{
  "model": "self-supervised image encoder",
  "dataset": "small charts drawn from random numbers",
  "horizontal_flip": true,
  "arch": "resmlp",
  "norm": "layernorm",
  "patch_size": [4, 4],
  "conv_stem": false,
  "width": 192,
  "projector_hidden_layers": 2,
  "adamw_lr_other_params": 0.0025,
  "magnitude_pruning": 0.3
}
Rows from block 4, named by matrix and row number. Rows with one number belong to one neuron. Each number is 128 + 32 x the weight over its row's rms, rounded and kept within 0 to 255. All counts start at 0. Numbers have three digits each. After the name is the row's rms in percent of the matrix's.
# fc1: MLP up (model.blocks.4.mlp.fc1.weight, 384x192), inputs 0-95
# fc2: MLP down (model.blocks.4.mlp.fc2.weight, 192x384, transposed), outputs 0-95
fc1.150 097:108128163080128204143128052110128179128128128128082119128091128041136153154074128122177122093085124128172112102138174182077054143195128124126078110131167241210090128108103128113128094144121173128092128138128159128128128194128143123128079168127128113120128149072108116154089089128128128128
fc1.151 092:111176128128161128147128128128102047128145128128128128181170163128128075128128128143102120128115086104073128104159128099064117090135110093128083095136128210128148138063128128073128128128066128128119128065128128132061108128128113140134196180140173094195128128128157114147128164178115104159
fc1.152 115:140128126128095128128085098128128151102128150142128146128128128113128128103128179092112128110068134128128136138063167092143083124125137214128128128128091192128098101132147157148150146098123128131050073135128112158109128185128124157139128128075158106106088107126146196078105163185185064098
fc1.154 105:128128092209084163128138128128176081070181151173088128163094151186128196120106123205084128135100061128078138127128109156078110089198157110157166111092159098119195107128128163128128147150128169145128109120158143128099103115128160084169075109167128113133128107128152128128132130122174128103
fc1.155 103:095169128128077167128080097101174118173084131128198093112158113130128106128177168087177128169128170108128128128128128081123145208092156126128101081128143116128205131090095060138128128177059128102181108087107154110128080116102074113187102089123128155041144148128183051110128115200082098183
fc1.156 105:184163128079101155109128105117109147099128168128144092115189096135163128128083155167099128157113111125128131084128135107143149088066127100100128128086168165149212128087195069128128153100084064093195189101128128128113128122099082148128163141128207128177171128165128058149128133175132098128
fc1.158 095:084162107188139128085110133128128128128128192128128128150073166150105119111177148128127113088188134096218175153128128146114128180102072137128128091161128128146099128093106086128191088150108128134077124110093152117088128131128084123128057224148151088167110145128160112186152159128147172128
fc1.159 095:140128174128180163122128128070080143129148128154128128108160096128128117111140128093059158105110128160158113128130145137169149128131140102055211128178126113179120144152122128128128157182140128128146097139128116128090180100128092107155085100128132075110168128137132128022043128090217144128
fc1.160 095:188128101161112079128163121128128090091128130060208081122144128084128088106130173155157138178115128104155153172151109128117145088087174128128127139150128132128128060142107059190090158190135113128179185128128132085146103158103097128128128139173124135128105141157128140148128163102128148128
fc1.162 098:123128157147144095157128130121128104083099128158154119087135105208076161078143080050128110160104134102203097099128109192190128128103174079178179128156098120142128128128128113128117188196128128054123112128085128124107128063097182087128080128110163104130145128106176128044128148128128128128
fc1.163 100:204140128128110144128128181096195128025128115128128164145184106090091128127167084128144128132169105164137103193128168104128102123166163075093106075128109148145161128088089128128164128112193140103128115128101128093091128124128168128067173190128128092128177104128128128066072128093095128177
fc1.164 102:081140090115103128163148096128125086128155128117128135155144168128101064128128128194058128128110128126128098087103094128158128128156074101108178180128128116128147151128093113126146128164128171147128145102204103153119128139106193166076167183062064148108123155179063114128079128107175191079
fc1.165 092:182080078137128128128141128128128101150128057128075137128186109147173056128135070128128086119128128117157122128129128128155090075147116128128183115128128071192128157128166128183120072099060166128134128128107128128128168128128146144104128128128208166099055098140161124170128177150128114128
fc1.166 099:135128121128074145128118111173087112097128159138128172093162128128134166128141132069149090128071128107065148128125184128084128085130128154151128150172098205132128087192050216128086074046123124077134154128128103128120128091097128095164165128140128159128146103143119128113099128153158128140
fc1.167 089:055097128128161163128128128164128166128128147077013121175170184208128132128112173131128186128131128140128122128163128128113144079128142069101128128127128152114128205155128084128071179075128187128123096131128103181128128128128085078082103128156108118127128110134128113089165128116128148119
fc1.168 099:049128140128128101113147128175128171148128155124132092153142160128155083128103201105126128112155135128139212113160124128143155128128134121128128164135083081109105101182128128092106151087144068052147128128074113096088204118128151123109099128126157056138148098217164148128128110139128128040
fc1.169 102:123151128135128165221123138124074157080128125128160103128121168136128117128128089148128128108128128151128117140128128128153136083121128107115128128128128141154101128142128085128208128069195159082112164162134082128128169128104128123147128128121128121128128128215145155198064038198088127128
fc1.170 095:128125101128069128102128126121121101175142105128098087128128076128129130128158115133119078207120066117176128111141161142128125091175128229128128152128164070128181158125151211128128128010147105177097137125124128128200103128107156083111128128145101074128113127128128161164150128157128128128
fc1.171 101:129128104128128123157128128128040128096125128128128112092199181112202195108128104128226128082142137168091082128128128115128125118144128128108154093184080128130089128037112083096129137195147109138132057128128147128086187183125128128143115128110184128163142152148191141051073128161128155151
fc1.172 090:128196114128166128128096128128156089128128128128172107117128166163154092142128128081175091102160128073128086077128076128117128163076156128109134060122106122153097168147133161117128128172086095128128103168147128106128150062128065054071102158128124129134184128128128128165211125112128170168
fc1.173 108:128185128103139132128079148128150082128128061172059113128134075061128128128128112147128139127180128153076107119145060130145128143128131140128104132128160128168065134128128106141128128099083128121075128071128111103128099146170180136112169139219143128120127128100094152128164174146183187128
fc1.175 100:128128174179161128162128128128140127128140139087128123093158069202136132160065157128128093131048128077126112128128197156210128090116156166075093128126136128127151119128062129076140178154107128128124127128128112163128083159094159128075128110101088148138128095158110164128092128117149128111
fc1.176 120:193138128141098085170143226063131120128071120128128126101128097128118152128087128143095153138090128108086096069184154128097128146195128072113128162140153074154128177128081128127097168128128175128128142219148144180153088093071117138132178077100128112184061176128112128141154112095098125185
fc1.177 088:128166153082157094128159172121074098105109121099098082128159102060181178097095066140128128128148179147058165134091101174156075128149117162128178128168164128153146093170101096121128128185128106146128084119143128059212128164128177128187155128158128147128107162156128128146109164143194061120
fc1.178 096:093144128173128128130128143151128146154172128131084148141053137128065128104128127095128108105128128170128189128114185156103072193135128148180128167157093128116158187190087105161098191107162148128120121128097125087162145069120142128128117108128081128128147083123125128128086076146061128128
fc1.179 109:133128128149128128072128211097116128117136130128128128139128041119132164107128100094137075136128122147072111128108113072180098100089149155173128094128112128187202154079149129102157132115078129108199091128128128128155128128154128114179128128102115128163128092148068176117093143141128128083
fc1.180 103:128128128066118128174075111128128140128194157139133179141073135129118109128169128128128128101158173073116178116059123149137138163128175128128190152166159128128128128116058201217050128148128106107116128137127158156151081128158128149128104091104128128079135156115195128143128105176128128195
fc1.181 100:154167128101128128128098128128153087191176110128156128115128113145128100128179099064119110174086118144128128192128128139131170088164144143071158137153117128168128100128000128141128109126172161076171128128122152184038215161128111157128100184128104158162117095107128202128155091128128128128
fc1.182 101:171091085128148128064087139132143160152128149225128118114207128091116189104128172094160157117086097159118128099190128112128163128177128128128150146138120138128161082143190128111128091128073096116129128187128128102100102144120128120128188222112147065037094078148128148109077115091092128128
fc1.183 094:128080128106120083128173116137059164149085160128203121128159128178106151113128154098164102115170135094183128131128137128103128182086128128194150085172062100095128171123160122096128082128102128108111136158160168179109094101052128156082128128110095068115111175179123166082074152160128097134
fc1.185 113:159119128143100187101192158128124104079138167128128089127119172128128103069122128106088128192091152175064153128128117128128165159128128145061155088128128128128140141105074103128159110177116128113176198161125128091110150128118103114149177155129183128104102128128147182128131149128085194101
fc1.186 118:128142122128128091086078158128108128128128097093105128082098088146159110079144113056141128171128104139137128179128090128136134195064104074115096128191131173122128094128114162144124100090142128128153091117202151104172176128090095122145169096155140093066170100100148173128194094080135128097
fc1.189 084:134128128153179128128128133164193154110128128092106128111113128088156212081088152135163137166140128154128128111090195128177168166198128082128147128103055144125128100128105081144118124163128174140128104128128185089106084128128156147118117054134166128128128093206085128087173128128166128149
fc1.190 081:197099143163191122110071118098128104188163128121184128128128106219128140189128072144128128128128128071128128128138128111128157108105101179128058128128171104128087128124128100128128185109128128124103141179128128165176118128150141128125135128128178095153117128128097087090112128128191115128
fc1.191 106:180146099128157150108128128164128153184095123139128055132128057128128092163048075143184128067112106192128128060128128096128128117174172133128129128114119128097127128128048177128128097085128129116081128131128128100137092150128091128117131128128128127178128000146128128058128099123099152126
fc1.192 091:145128128106170128169088128158149162128128128061128155104178131069128178106141178107095128128134189091131128112128144142142127168089111128128115128106151128113083128196145128128080128128089087178128101128128129086154128119154186169177132184128241149121090101128090119128105107128128158132
fc1.194 099:197128128075141178128127098103127163140138068103128128170097119128128134128094176128128092124135128128093120066175129128177076128148054167128162089188133073021128132136102128132128127115122128142107081151143083209143128160121128128128128084072158166128104077161137178091132128128128077122
fc1.195 095:128043136128077075119093128143121145128128194128128149128160116166120105128132128195080128182105091128178104105115128065128128128119077187110113128128123139100136153128128128151101137095128143149113095128128128200122128120089128128128128112107131128125124128000078107085218164128113166128
fc1.196 099:128137099128128108087089071113128125128134099146128126062092071146114130128188128165128128178205124127168082128128105122128073134102128128166118187131134087190072052141168128136108106128071134105181097124051058111128128201075099128167130159152094116106128109128150128128128129128128198107
fc1.197 099:147128128160128128075173128149145128157178161150155128110172134183179079163122128115094128128128128095128086167128181128149082140207102128176114128128057158156095044128074128128141079128128106167105170115148095088138096117128137128147063112128065104174197128119128129216112087178126128128
fc1.198 167:144148117128172174086072127128111147143096128113128095159128097161128128095167128128032130132157097139104156151100151160128156122066181055128079113128128107187128148128104096128169128128094137128154177178182093128171101067149154153147139128157106120150181128133171168068140103144108217185
fc1.199 096:144193039079128128128165086152128128125128136051118149128165140214128114101171128007123144128168128078165128114106096096138152120134128128113128128131128154081128130128128144128101175145143096128068128128128099081128113071081128159101128174121124128110068176122128064106067074128205128157
fc1.201 087:128128128080149128128087084128172136118128128128128107076128128059144180128090128128178151128115128111128157128128128144128132145137146118178085128090128112077144123105128128128149087102172128128152114107091152141165138128168096128133118128109194120129144117080097128178128115128128203096
fc1.202 092:121145163083139121097196192128118134062084128232128135128128123139128065128128128128175128070128142128166128110061147128151141126120128137094128128090070160128128128172128098094128127128051077121182137128129133128128156163138151173164179151096091090134088120151128138128128128146114143144
fc1.203 096:131174128037081128119191128128100189128182120088140128116128128079137128128217135076128140171059128064162104128068075156102141107128161071076128128128093128113174130196128192150082166117126156128135128128128115128126128128165109156104128167128102085128122175184128128185128134173140128130
fc1.204 113:128147108150190090111097150106136109135114065134128165165138196128128152097181121194126146099128111183112097089104148063093151124140039111142183160151113128128128138099128097187137145215171128148074086101139128128083125074128133132083090180133128092129128102128087160116089158090141165148
fc1.206 098:069100171130139134168100119128126171086128152127128165128072091112121115112128023057128101128097128128162128128153199193128121130113117128212112128118105131196128066128121128128143164173128165152156087101128084129136182098128128128092128128155109168128128128128128139163148128110128229128
fc1.207 097:128160133163112100128128100072098169075096128137143128120128128116085124171128095074128125162128131135102093128099166173107116103110176174085144128111154179128128130146128169146190220126128140183153112123128067107128128125128173128052068128208128092128119128162183141075091154126118105069
fc1.208 095:128155117128157186149128128161128123128128072128128128184128194162159128128181128118091102128141128187128138100180128065128172128164128128128134094078128167128128128149147128143159154110086128093190134128106053093077097173085070196128084128060079128128158127212097128078128162084148102127
fc1.209 094:167154113129194085129046199093128128128185141105040128107128128128128159128128110128109085101128163111175084128177164128110168175205128148128128091128152128096128128172115166128128190098088126211118155101128126128098122094090205157128081156137187150150179128082128158120128174113115081128
fc1.210 091:166128091041167210128107164128128193121090041128128132128139082128128128128090128128128133141128157128108088128177212123128100152128121128104163073134152111128169128181163128158128144175098128095128098123128128101128154103148109150128114128129152227158182107128107093128199128128173128126
fc1.212 075:155123116128173146130128128110096072094102060128173164128109034061173152130178128174128114151170142048128128128092100149121128120128108128123150178153089129183128150128128087136172128128099112077128068133128094128128128187128128093158074082157124078153147128177167159119128128128128132076
fc1.213 101:164128128152147109179128128128096128137077108136139106112128128167045162174113125083114127100128128128062128128128091090119170124183130128176128100128104108112059128178103142128161083128127056102128139104122128128194164191077135156083121077106110128090107134081056128168107141096155188128
fc1.214 080:194160128128128178080170124050170094128123171128036122108128127195155128162128128128115161102128103128134128070128128052128112128128183176106128126095212128044084108151173133147128124106152128128128169128063113128126128122128128151128128118094051182128128128143100128102172103128181100146
fc1.215 097:079120161093128128154128128116126067101178128128087138109141145128121160037131133128153128157135128145113119128128149074128138128128142128124112088151155140128143128100116159128128106128123055109155133174128109166128083128082108135095128113233128164093128165064062085128151090025093140131
fc1.216 094:077111133098199156197160128128085061129095115135169073141146128095119128128127125153128181097123107095149128183134109128172128128128161065208128133169083111128128111173131157121128071169090128128128110162105097128149175115203097160175163108137169128139128118102128088158128128128128199128
fc1.217 081:160106096179127056128114105158095167165128128128128144169175153128049041112131128066078128128128128177128144128128128128132128171128138147092128122181142165128128075125116085128180093149128140151049138128128148128128102128088128129128128128151129128179181174128100128126116098047128159083
fc1.218 117:161128128161135159128150128128097115127128088128112111160078128154088187165110128157138186162128095128128128144181167128111163108061107181164083128127128087146128061097146128129128128087128128128138177128119149120078156092212167149166196191102080128129162068145109116131139128141123099122
fc1.219 102:086128173122167182140139117168147100128128164224128147128175128128128113095107141091128150128132128102128073164132117088148145110128212054134213128128100087190092128128079135090128114066144161128085119128133084128130158154053093116098161095117149156122062105128128105099128096165136174079
fc1.220 117:128131128104110119128169151085139135174128136138128076081128119160125094123128153128156128087103124184169153081128091106098041086084190203082116081119171049080089148110138166100111169159195097132183132137133078126056128089097078157128087079128128128136110128174162149111152128063101128128
fc1.221 085:128116160119118165091128128128119116154128215178128128128094128072128128123108167090128082128137100054105128128128195171096161134165097171100184128143107161198094128128110151128128108128108128091055128131103187159128190128128114166133089074147182128128158128107128128171122176097128128128
fc1.222 102:112061128132144094114128150157128128163128152085059168172050165148128165124097128106128158128084128128162206128128128128104160059143076128085128091099128083128100136128128184131198096180084163102128128128168109161107128112115081099128151128128217076124128136063128128112128128128191148159
fc1.224 092:110108110156052071128088128197087128128158190128081157128087145128140148093122081128093128232128128140072128132128128086126128170170128160107128089117188128119117172149135137174165159187128087128128128128128187128106133085068128128147068133071164069128103091128160095128142128151134128147
fc1.225 099:068164152128165128128128130128077083155136128128077128143100128128193128128163070152153128153150128128128128082128128128085105103128128149128128113177124128208128088128128146191134138060082168088177128079128203163128144154063087151153143157128106062128128150143128128140136086203148128174
fc1.226 097:128057098128128167135128186162045150089128108137122128116081128128165173067086060128128128087152128128128083148116103119128128161122147130129122173128174128128095128187154118110128128109168121112158100128128170055128098128126128128128128111213128100170130128128157129123105118190128128128
fc1.227 095:162094154128180126087166142142128128132149020152128110128084087128125128143189128128094099095128128107204134102129062094127110088128128135128093091156173128129106073159117047128097108101066110146063128168174152128137046148126128128128100146128152170092152128135143124128126107172128153128
fc1.228 094:147146136177115109128128093173128179188140138136141132074151130128187171106128081193143132171079128135088161128104128166174128127128167128184133112147128128128128128074128073153174128128102080098129204128149128255074128128105128128140153123084128128128155102128128139128100123139128056110
fc1.229 136:091141128106120073128148151145138153179117091087107164103095074128099117142170083124128161198128128164181087103161219086128128160171103121170147141117128128168099080154108088128090169113128168116151075190103163128128128128159128082128128128159128119119069128145091128156128151079128140041
fc2.150 094:142209128103128092156117188128128108120128163132128157128128118167128128110128071163133217141128070095160124128128089128145194128127079169128126175128145041135128128060090128114110145131128128095157162124158108147090109125166128079151198072128128133132111128148128117136128182128122142128
fc2.151 113:128093141128154128128149090128163141147128086128128128128097128118128137091111124115159116114128205126128128118107119128227095179128066119083128106128128128090168128128068128183136128128128128108120173128164163098163151135128128128079096103144072130128195136059140075155128128073128128056
fc2.152 093:178128141123208159077165154128174128094102133154128176157072163128138128143190145114130128098158137146156128121128101145099159116101128051179128128087177128113117104168128098128096128129142128137180159128191188090128141066151128059135113128139128133180093209128142121129138082128128207128
fc2.154 116:068128111159128128128073128128088159134106136128158176167141128123165102121128106068132128128196128095130136166118131143090062112136101131147064128199087118101087128099182134165090027130128078203191128180096123128128149141128138101098168128128163128093128175165107088191175128142100120128
fc2.155 105:103128151128221128075098128090065128141170146128110114106090119128145160128115139128110110177132128154188128084128101140084174124187136162128128128079125128063093159172094079076172090073135031159193079128102092166128097162128187179145128137131071128128128090151128128128067084152103071128
fc2.156 092:074082128128113128087142138093174185115184088128074154169128128128128074183128107037145121128182174128038128200129128139137128113085061180103060096128156161091128146132128134178109128140151128128128079128128147128128129137092169093175128128094114156128090096128086164102128116079103171136
fc2.158 090:203097128108088144155122128078128196090091064098128103128128128181128122128148080139087128143120080183108079128168163136149096101160069189169128137145113163089121105209133160133128169160183128130128128130130124128158210128157128148128111128128128134128128128163061105113109128092096088128
fc2.159 110:183093128119116175080078108163172128110128128112128180088111104128056115126128099197193171128052151128134089139128128130192108099128095128148102140145146128143128148128127188196158068128055167122104173080128168128128138128128128128181146152107098158156104110128109128128212128148059128104
fc2.160 081:083128143146093128144119128128155138131204090128096128107154128125082143128142128061066109127067124128087089089150114120062128091087128126128128069095128061070128128128138148160128170128128124128054191128128121152118128128079103110133108133128128151128128124128145160151166104138128128098
fc2.162 096:128056183074128128128188040062139128102132128099056163110166093091128115128105162175090128128165178186083128128096128092141128128144089083084128149099130106096128114127108128128128128153116149128098128128128108095128128137128112185164167171129129214145095128111128210155119176058128071136
fc2.163 098:059182110147128085156164128161070156165129128128124095099128128128193117205100137144133135127043144128128128128058078158150196128120117128128128213122097128128128128153173193128076134128073115143118086106179110128128167108144128093128069128079128171128044099075163121128128150128166136093
fc2.164 090:174128162184174128125128121115128128128066128127098084128128128128214128160128112116128128086129128175122168128138172128061120163128169154128149122125079162128128019115128131128085065090139105128128114100113103128128112088143128103191113128150128128201128128098145109109149128196143087167
fc2.165 099:067150098064081109177139115128145180090085140112137191206131128101095107128142156186131128128150135128094130142106086171157135128129143094128129073072103128106184120232128128015112145129207107085107151139128123136086128128184114128076128098126128128132153128128131159128099124134112135134
fc2.166 084:128070174128156154128133128129122128178159161088122128082128138154076128176103130168096128129213128128186089128171118128164133128120115095144101165144128069171097125100173072159128128113186128145128086137128139084105128178128156128170091128125158128128083128132039151128209158193128128128
fc2.167 094:150147078091108103122128108133121075167111128140128128128152116120122099133128095128128100149128102101105088132136107110177122181101132160141163066134128128134098184128106155082213128129122078083128128143182129128124156092158128117157207161128128180163165145177128090128117095180089128128
fc2.168 106:133128128185158183128128135128101115107128139193140215134128128186128085093119144174128163128128146162143128137128128165140181091129122128170092155173142097128090097128128098102070128160168135128125083090119128115128131129139138128128128160128161154146094128128168138128100182128128128128
fc2.169 092:147128133155128140122154105135177128128155128128144123079111084084128136168128128168128156171128128143062128138154128175086067128147083198162053114127158110128118085127076124128128119128104128128128127128128137101169128105128128128088105112150128128105085128128085128159153173175128128072
fc2.170 096:128107128199196128128152154128162119135134189128160127083090182155128128128132188128128128110128163128128128184106128090128060128097117108185128127113146099128064045157128128116163143128128128064085072117128128142128111086139148088159128113115178183128129142177128128128086112107119088103
fc2.171 125:085123161149128142171144054181128142131128167122087090172177182116110136139136128153128128138101121128128093128179128067142156128128075097091088175063122128188164128113128127119139153079128128069122177157128155063096107128179102120128089163128077089068106089128196120168119147202157121101
fc2.172 089:118110128128076105035100102100128081128128128151126186105132107089128128098128165191128177128168128170128146164096103194128183128203110128110198179141157123090104128128131114121110146128090128134157128090095111128128137098200128171178110137128160139091128103155128090128066163130126073182
fc2.173 094:128074084128135128128128128098121171191128128063190202169136150192128118076154104128151128077128076099171115128145152146078140136149128112072103071118130128128239111104165147128152102158128128128121128128113169126062169128076099140128100128060120141148156131121101133123067124128031066128
fc2.175 109:128198097053191109110158098128128202140091128158158103128098104128128180145156066094101146097128128174124179116086128128128110173189134137069093081155135128086137128070174121184146128128186147068115128128128113105161152097128084137128114153187150128128128150118130128128124128110085128155
fc2.176 100:102167210159070160134119095128128124134084142107110136201131165128128101187128119076128163119212189062153175128136111143109144124128070112127128068107077099129116133134141103128123076063128094128128117128128087128128128128121128122123128157128132109116093128215136101128128113121128145186
fc2.177 082:116128126132084189128128157066138132128146128128098144133128143115130128128128170164138078197111189128128111128091103128128124064151096128206133119128168128110086167104127156148128128128063180135182165129128128152128128128104128123068128162106035128090135128141062217074128124128088155128
fc2.178 087:141083165128138143075128084128128128128097128128130116070175093092114070142128093163128128210128128128110093147177114179128187048169131096152097128128168128128070127093114163100118128128152128163128128132137128157156090182177123180093177152085145094128161122128128128118131097171128128128
fc2.179 133:102128126096128122136128063099128145128110116157092124117128139130149096073190158129128145184128173061226153174146136154188128101128128118052158095137164175094115105068079088128103128055073141124128179128124197112115159128148098179118123154121161183128108144156148125157128128105128131128
fc2.180 094:064128128119124128156158075103088065129114128128134140148128164128128158038128128118083078082194147216128162142128134128092128136129128136128067151128109135139088093128128128049159128090128123143128125128128128102133139110110128128128128083128141159139148100183061128205128128124086094085
fc2.181 123:111108216128094128081065099193079168105098156155156128128115102173175136136083154139130128139109107128128111139128077172128128128105128159200121198152120093128119094157171128183113146110155128216103079096128121128159080128183128161188128122167169103128166128128128094097128100180158128175
fc2.182 107:099128142154101147147142158105128070161128114158128149102128155128169092144121105126195128125144189101145095128159128115123129079128128143098170128136140128128140128052114126150120096161192128167160143128153139105120128163160131128105098081142128140143161218095170128168174085128128123106
fc2.183 096:148128124115133128119107175101145128128128128126086141119094109128122101167095053128128171113128128077088128058154128128144128128151114128128097128102150128116150115128172118165128128123155162044141128167128128105128157143111128110128173148102087173105128128177128128128208152128170128128
fc2.185 121:128189093114192128080128125128106128128199071128144110129137114128128110102158128111092151128109131160110079128139128134128086128090102128156221128166128128104128063128087186160144187097128199102124120120120151116156139128132128128168128128109071107128128143149132182202126128118169128164
fc2.186 089:094159129137092137128187079131114156123144178182119128155128128093113171128182172211128103099088128128128094041119133139125128057172128211130136128109139085178123128144131158097136128128066128128062179113128055128117109160120127128141096128128128121170106124195128103109069170189128117106
fc2.189 097:128163120128145128168048065199092128185133128079099104095098099103128125128128128128125144150155128128073128146128128101128128133204143128099082193128058078128128055128159166128061119128136098106128128080141097147128121128129120168137128115158148182161121153124099168208091047185117145128
fc2.190 082:128132092062170128128171104129084128179087174150128128128109128124185128076166195128187128128107126190128172117097151128128045178230138119079136154164095098071118128128128152150128128116128143098199128084128128163128128119154136127171128138121128138083128128215128166156128128113128128084
fc2.191 121:127212124084073080128128128099153074195128128167128155100128144184150128115147201089155151114085134128122128128105114112128160128129213157128137128073128128109141128182128151156128128114125128090132128128128096043097197114124128153128027156128072157121103128146131128145128096093136152127
fc2.192 086:136170169099089177172090162128128099129115176102128067128119181128151196108128156064152175128174115128128083139187164128092125116161128123115159157128128103156204046128128091128143109107152128128128111156128142110128128128132128128129153128109077108116124190143112172128166128201145128094
fc2.194 101:159128154189071180099122141144152128128128128078139065128229097159128128128173089128065128207128093128128172180128128113115128172198201091114128124127122140140195128128077191128128130128133128143100145099128195029093090093128098128128128143128109128113201086128157067128081128110128128128
fc2.195 085:128128128165179185128114164128142085128126094069128169128187138128128102128126136128164128094176092128082128128128128127195146227110128135128190145128128130192128094140128085128167076089104073084128176124155125092128128114166128137156096202086128073119173128152128128128037090128128128136
fc2.196 096:097143128098128128181194138165128103128184178094082128064175128123128077129128140077084130089060169105128137128128156112151161164118179140128064093128094129060119127128090128063128169089194128090058128134128128191182107128175144128110128089128114147128128146177128105128105150168074083115
fc2.197 085:089128128128177128158145138189128128128119159128123121211128116113070128048128128131101070128139127128141128128119128131128188128068136095107128098180168116129128128128191128044128164206128095105128091149080073161143149048128128128119128141102214115128112101128128145087095128108176177099
fc2.198 107:129085158128092122120191153172128181086194144128148157163128137033128141180104099104200128104170067144166107110139091128139086092133034128124128117112121128132122107135099128152069147181154093146128118056100169128111128209128076093108128128128143128075126071128069125139123128100187115103
fc2.199 101:176175173093151206128104117128097128146119140128119078098104082041128128128086128144080091117146105128229131128124128175193051169128091079118140177128145117128106114172128183108091108128128128099177128128062128127128128104128118165128169114100132096128150126144128236158128158118128143177
fc2.201 084:128185204068134128108081128101096128167189154194164213128128093128146132128093113151104165128156126130121128128132165094128155143128143128159144128128064183128100128216049193173128087128128131155065128184128128128178061128092100092109128165128137128137163128171128128128113104140128097128
fc2.202 101:182011084129128173128131128112128128168137128117177128128092143154159092128128095091057098128150134128143105204101150128058118149156112139063128181130128128166083181087168169128195098165128128134127114128098067128190058151048139128111089093199128130128140150111128124097128162106141091128
fc2.203 112:128177070097160160102128128128196128158128171128131127128157114124139128128128152078151099078129118128132112160128127118098107184117197142125128203148128128107111128148092053021132128128133186098168078064144127128155155071128128158205128094093173083102119128138128182128165104128128149128
fc2.204 091:168128128128074142186128128128185134088128128169109109078128069128077128116150149177136128091108149065135125122128128129166056128128183165114128081087128145128084128128109182128106159085111128149090167128188130154158128201047092125143129126128156128128115103125128085134128111176149074137
fc2.206 096:128094136191168185148128105090161078092109115155071128123078094151128126064128196187050128084128095128128128160105128128128138128200141133093140168128122115046050150091143101114118128139106092128055093128138103114207128147121128137128096128156164130128128191173131128105128128200128128128
fc2.207 106:128104104134106153106128186166172125128108127125191156192178129128142158128049158128128104088097128144128140100128091101109128128131066093128082144158128134120124128131128136128128101097130128128099176160162133132132144146180099128128149097053114125114118118091128128128128134131147132158
fc2.208 092:098128097128099083068128128128188101152139241128164133128128128128128149145128087176155178093128130076160128128078088128088150128053129128162139128169128221128080122092128094128128080128068162128128140094148151194128149128127177078148153099179128128217151128128155128128128128178115114152
fc2.209 082:066128144128128138118170090108128145109128128080128184088141115128107204128128128167184128138175108150062129159128128100179085128059128150128128128176058202145126118080128083128181128080115171067119128128060126119161126128177078116161161128128104128128112128212128119110184113128114153114
fc2.210 086:217110137128086167083128089180073197152083103107146128176128141128128128124146141103112128076150206130077130178101175089124123117128105125170128125127128119172085147128069148128059105079128128128132073119166128128128162128157128093139092128064034119082183099087112128128149128147107083128
fc2.212 082:083128128128109104128128089165128128095155158128128092115128128128047148128104159128128101123102099128118075128128143128166128090128128128128128095043128128116175170166086149166169109112170223181091128203107095152128136117128145178128198128119128071211082179126128128128166128128128137187
fc2.213 090:122128155117096175097148107139128156128187146077084187110124168122183128055125128128056136152060081128128179128186141128128128110128128146144128149128113108121140128071131128128095186153128133128048128151128128220128075113132118142174098138130156128083128126128128140091079111168128077165
fc2.214 092:098172119128128080103093058133096128156091128128170132164128128038128122129111162183145125198128216128104114167061128128128132143150160082166110128128128123128145128087128160128178074128127179128140128174169198128107156128128128128128104069119128078128111101096125073128128157115095128097
fc2.215 133:139128090128107115145104103079106128128128077154128128102074099181154154224173145158116128128201128127128078128140128128128101123138117122106170100159190106133128173128128163128163173128128084170159112103209187099128185135123134130101128120113128085094098089128138085128110163155092125130
fc2.216 082:128096128128128046128128128079128186152129076200128173157098182128128091128128128132099113148155190128128152070128187096170142095127150179070118105075103136128191128022090128111100128117155128121098091128128072081102128098128128128175105119133128128096180128136128148128120111094173110118
fc2.217 078:114092147128128128157175166128134098128128106147140128091091128097130214128109128128176128143134128128137060172198110120128080040151090122206189149128026164128128109128112111128147128156097128169138074167128124128174170128128122108128128128128120128128227128128128128169128128173138128163
fc2.218 095:128173128080118168128130117117125128150110128125164128126147128107175047136161128088113126101128111088129140128056121156124085128128128063062202128125094184128081182128126119128133128166112128110149128128141128120128128187103128127118086077128193161095112169067128150128128115135083181138
fc2.219 088:186037130181128146152119115132162146088128128098128128128128190139128129161102105151186128102062103128099150128136109116128178124128128128067108103065128194128142052192196128086128141092121070133128167128128127128128094128128119128128051165128155141117170114124193123128128099075190128128
fc2.220 131:151128128128128128073083181103102067063128082066168139104170160212123128104089154119128148128128121208086111105094122123057128093118111180128128240114076128144102157087144096113166104139084124128101072073120116131113080158143150128121109175203155109130088169082150128071112193182103181130
fc2.221 092:165128162122141128108123077070128087140072084128143132128123128128128128195128106130116128128144128128101128128146106185204035123106161128137121108128128116075161172143157128182143120129119157109138107090122067128117099128128128099176128128194076043181125163126128074128149128128208074128
fc2.222 093:192170118174128144156138128098123128128128127128179104053147100099100096142145128129142123171174121170128128102179100112190148195215128155130128107176101128089128083103215075128079129093108133126166087066066126110153090137148128164170153143151045199128130091128182149140128128124074105150
fc2.224 111:105128128164149123117169130120141128146128077145133128128128181114090084153128128122141128072126111128128075089128116135133081124128093053128158128159185193128128128089096131128105123089069200128099128107181076124084144148177121157077094128173141200115128128070134083161128156128184124141
fc2.225 112:135134164148117128128128131151128129128104128147128128128128128087084130128108177164122038125165128128162128152149109128150128087126093128128128083113154140074128116159085132146160128130128128184128161185128154051103140128181163127108128128152168154128128123128099128209128188128104121014
fc2.226 114:096128131153145155086154128067134159211119148128086142193138198128154072128111233138151112128120128148128073128131165136128185029072134136102111128128092082128128117145128151146174116106125136078116083116128146057128128109128092146076143167121103202097128141128120104135128128181180128204
fc2.227 080:110128128163128128138079206186160146151128191121128128077175128128159154119128093152128159133042095093065130155128149128100164161174148171128155156098100060105141128128185128165128089131163128128140128128105128079080175128122140133072137104113140045168128173128128194128175114128128110143
fc2.228 113:152128087148182144129208106145121119128173146131128102179128172148178124128128128128184128128135074145163128128143153127100128178128110077052209128128060106128181101143128160090088117124063146108135108073095151062128136128128168153128073131188097098128097135146129128095159150195231114158
fc2.229 106:128107123128099128183120078128128101128157182192155141186128192128102177112128167154203166108075125128109162128141064186126128111067189112125128128128082128153155128094128128034134128120128076128188174085177079128077128130103113221128128099083128143164120120128126150128083161193109130132